config.toml
arch = "mobilenet_v2"
model = "self-supervised image encoder"
dataset = "patchworks of several textures"
train_examples = 72500
image_size = 32
crop_scale_min = 0.2
horizontal_flip = true
translate = 0.06
color_jitter = 0.4
method = "barlow_twins"
norm = "batchnorm"
hidden_act = "gelu"
depths = [2, 2, 6, 2]
kernel_size = 3
stem = "single"
expansion = 3
widths = [16, 24, 32, 48]
projector_hidden = 1024
projector_out = 512
projector_hidden_layers = 2
init = "torch_default"
residual_init = "zero_last"
optimizer = "adamw"
learning_rate = 0.0023
beta1 = 0.9
beta2 = 0.999
eps = 1e-06
max_steps = 16800
batch_size = 256
epochs = 59.3
lr_schedule = "cosine"
final_lr_fraction = 0.1
warmup_steps = 500
weight_decay = 0.04
Rows from block 6, named by matrix and row number. Rows with one number belong to one channel. Each number is 128 + 32 x the weight over its row's rms, rounded and kept within 0 to 255. All counts start at 0. Numbers have three digits each. After the name is the row's rms in percent of the matrix's.
# convs0: expand pointwise conv (model.blocks.6.convs.0.weight, 96x32x1x1), inputs 0-31
# convs1: depthwise 3x3 conv (model.blocks.6.convs.1.weight, 96x1x3x3), a 3x3 kernel
# convs2: project pointwise conv (model.blocks.6.convs.2.weight, 32x96x1x1, transposed), outputs 0-31
convs0.19 095:131077168157141085079113118131104105086180115108131085188166113180175132143157095145106117164144
convs1.19 089:152086112124073113161147172
convs2.19 074:091186131078197150152161134121154073124126114154111121163109132058072161115168132114127115146107
convs0.21 102:099109162144096065106130123145124165111128228135144161116090163179141163159147119142135077125146
convs1.21 097:135178149144053129144127135
convs2.21 088:158172089112116174080156156092119112191138184147103171129133134098131164166131090125132170139184
convs0.22 102:121134150101092094054138112152112135091095134167115114069109165109146101163130106171078142080074
convs1.22 102:139152140138044141148144148
convs2.22 088:170120113113120078123194106164184113132150138138131172194158109099123168076153102116099158111167
convs0.24 109:117167128180133071106091149139148133081173106100136122144092120145061163169086087104123107104175
convs1.24 110:135151137140041141134151136
convs2.24 078:109088133051138132141111165160191095174153133099122150117109108084125141151099074099077173128123
convs0.26 091:122123133116185167100179162096132133123121166141187165105171130123125167221088136111160119126123
convs1.26 106:108095094105147087134186154
convs2.26 071:074100156092179068138179112117140093072118107111098157090118106131098132150158142184074134120136
convs0.27 094:132125109141173158084164093090182125137104068159145111140104084121097093150104078114137205118125
convs1.27 114:142148148140216139126136137
convs2.27 078:133121083121154085159130064078153124149121108121097155135105091160095067188154121090122070128145
convs0.30 105:080161146098157146118138175113060189117136089125124134097172134127133199126085149161135081135150
convs1.30 100:113084112108203119112121106
convs2.30 098:067127108154122153136116090158200152118125139166095110166109167116104147181205101155128115151151
convs0.31 090:069148194139115078148128120118073110070153179095157143113134114113163169124139115099118090177108
convs1.31 084:135201147109111105134082136
convs2.31 071:115145132070136077141112131087128167202162152170194171120097092136126121129139121092136165172134
convs0.34 102:109153188159155129141144140090097071063171142165094130094119117079127139158181120093112127173142
convs1.34 090:126103128106096092151192162
convs2.34 140:159135183135104154131106125133064097101130074108098159115125144107091205138105094116112092103067
convs0.35 105:173120088111143133117150139106177204176110076124166097148151121159138140144079114185160169116146
convs1.35 112:156105152140064148160098157
convs2.35 120:160110142112072111109086105177106195132133170111154102097171146181110127138158143090191147115151
convs0.36 095:151171100172141117178130110124131149191170115129226112102177136137148107148131096099145169126128
convs1.36 097:135118134105075105141198141
convs2.36 103:093145124066174102183132169119151172107064151094169138124136134118099166126155087117094171136163
convs0.38 108:108095139135133143137062146144144126107105142075104099190120147155149158131142089141218128191137
convs1.38 099:123081125082142077127082128
convs2.38 094:120086133155099114109175131196127152063124107184120183148121102095063099144139163112138156108127
convs0.41 096:084105149191172152072194129124115154119131133121201163119162118134155174166094130140145152151139
convs1.41 098:138134142140183105154187160
convs2.41 061:134157137061212132115113112082121114136129121100100154137177095141099151202132157145094097160138
convs0.42 087:171058144108169111106150180109114071076119155083133127142148097103152117112092117069145134110169
convs1.42 075:131194136101105104132074122
convs2.42 068:069169096106188116114130150116140162153108155086153123113137101171070094135110117130124199127185
convs0.46 095:099112161147162063109145044158122118104122163151143165086171102119166098159150089162100148133123
convs1.46 106:080141154112094157141069144
convs2.46 069:112091098063101072139165132121141101113144120063164185167143102122161114168158147147137177154139
convs0.50 095:096097100119137184126187136063130105149121177106165177121142119123124130171103143188185141104103
convs1.50 106:156127154105197124166112156
convs2.50 057:117097145101131088138155103115118152139165124147038141055153130161109070194120121155109125131137
convs0.51 101:121158128196139112117144089155127106189111160179152160123163140132145056121183074137120093131141
convs1.51 105:116155123149161070132072145
convs2.51 085:159099122055062117154193189124163126160134129120128168124160130110169125138089162118134170100129
convs0.52 101:183154087129149149046101115117113104145151158155153155155080115123164172082117082141108160162108
convs1.52 098:140120129161179060116105136
convs2.52 086:095170074183087181069117105166133127107109149118113098118140177146111122104136098170148184107159
convs0.53 102:136088120099068083105126123117156112127155172113155152126100168168127131064152102152191069096146
convs1.53 097:122136125099086208127127123
convs2.53 115:128215118149056160107162095088145119125152166082111145113164137084123120114142109143107171111173
convs0.55 103:128146064168135142076101131106098117147143142117241114115132114089090140171111105141136112108105
convs1.55 091:110079110119163084093102095
convs2.55 102:152150146159145166117118136153126171155080076145160131165122178076087115063134084137117180162140
convs0.57 099:145112139141147116100120082101110121098110119094119034191204126123169140116157135152118120173101
convs1.57 116:134103134111046101131100127
convs2.57 104:112209116137122142132094103083124089131099137143157059098140155136057140109167125140135101179095
convs0.58 099:090128081137166097124149144151100154142101140161220166078142124097145128171128101095110176112164
convs1.58 098:110148116071170074116141116
convs2.58 106:083142087182116108129102076083166112097095128084167079179126117133100133086130138147103135177090
convs0.61 098:141144129136109134110104135089128134147163122178186129101155129142161036101196121132123057121133
convs1.61 091:124075104100192119119141106
convs2.61 090:141086106075169079134162141139125123183088104106157122139117127119120160163064167121061140077127
convs0.62 098:131127138135141134145114138109014186149133101083098163121166128113132155145059150109118144126095
convs1.62 157:134132128123223128130139124
convs2.62 087:152088164133130155085129084093078087106173122105067131076136184110116143149142156116089109162093
convs0.63 102:175159168095155208107140120093136129149086131124149129101161101126174137109150173132148128127043
convs1.63 085:120084120090172085121087115
convs2.63 103:167137101120162152068093130190140141154137083207116165130108127155118151169091101115130156132179
convs0.69 103:075084132168127150119131148088142106106147091164148075080144196103138134120129145086173158070142
convs1.69 108:155107151146061151156098150
convs2.69 107:142052091153158141170112081135115122086131149106145171135141045139099115164108100161128135170099
convs0.70 103:084102127168144158132165134092128105072150112184176080115158180100130129110134138088108200130147
convs1.70 095:122123119108069104158176164
convs2.70 106:078120145104178157162075116137104112036102107109135176113131108111088134185099112144106148132107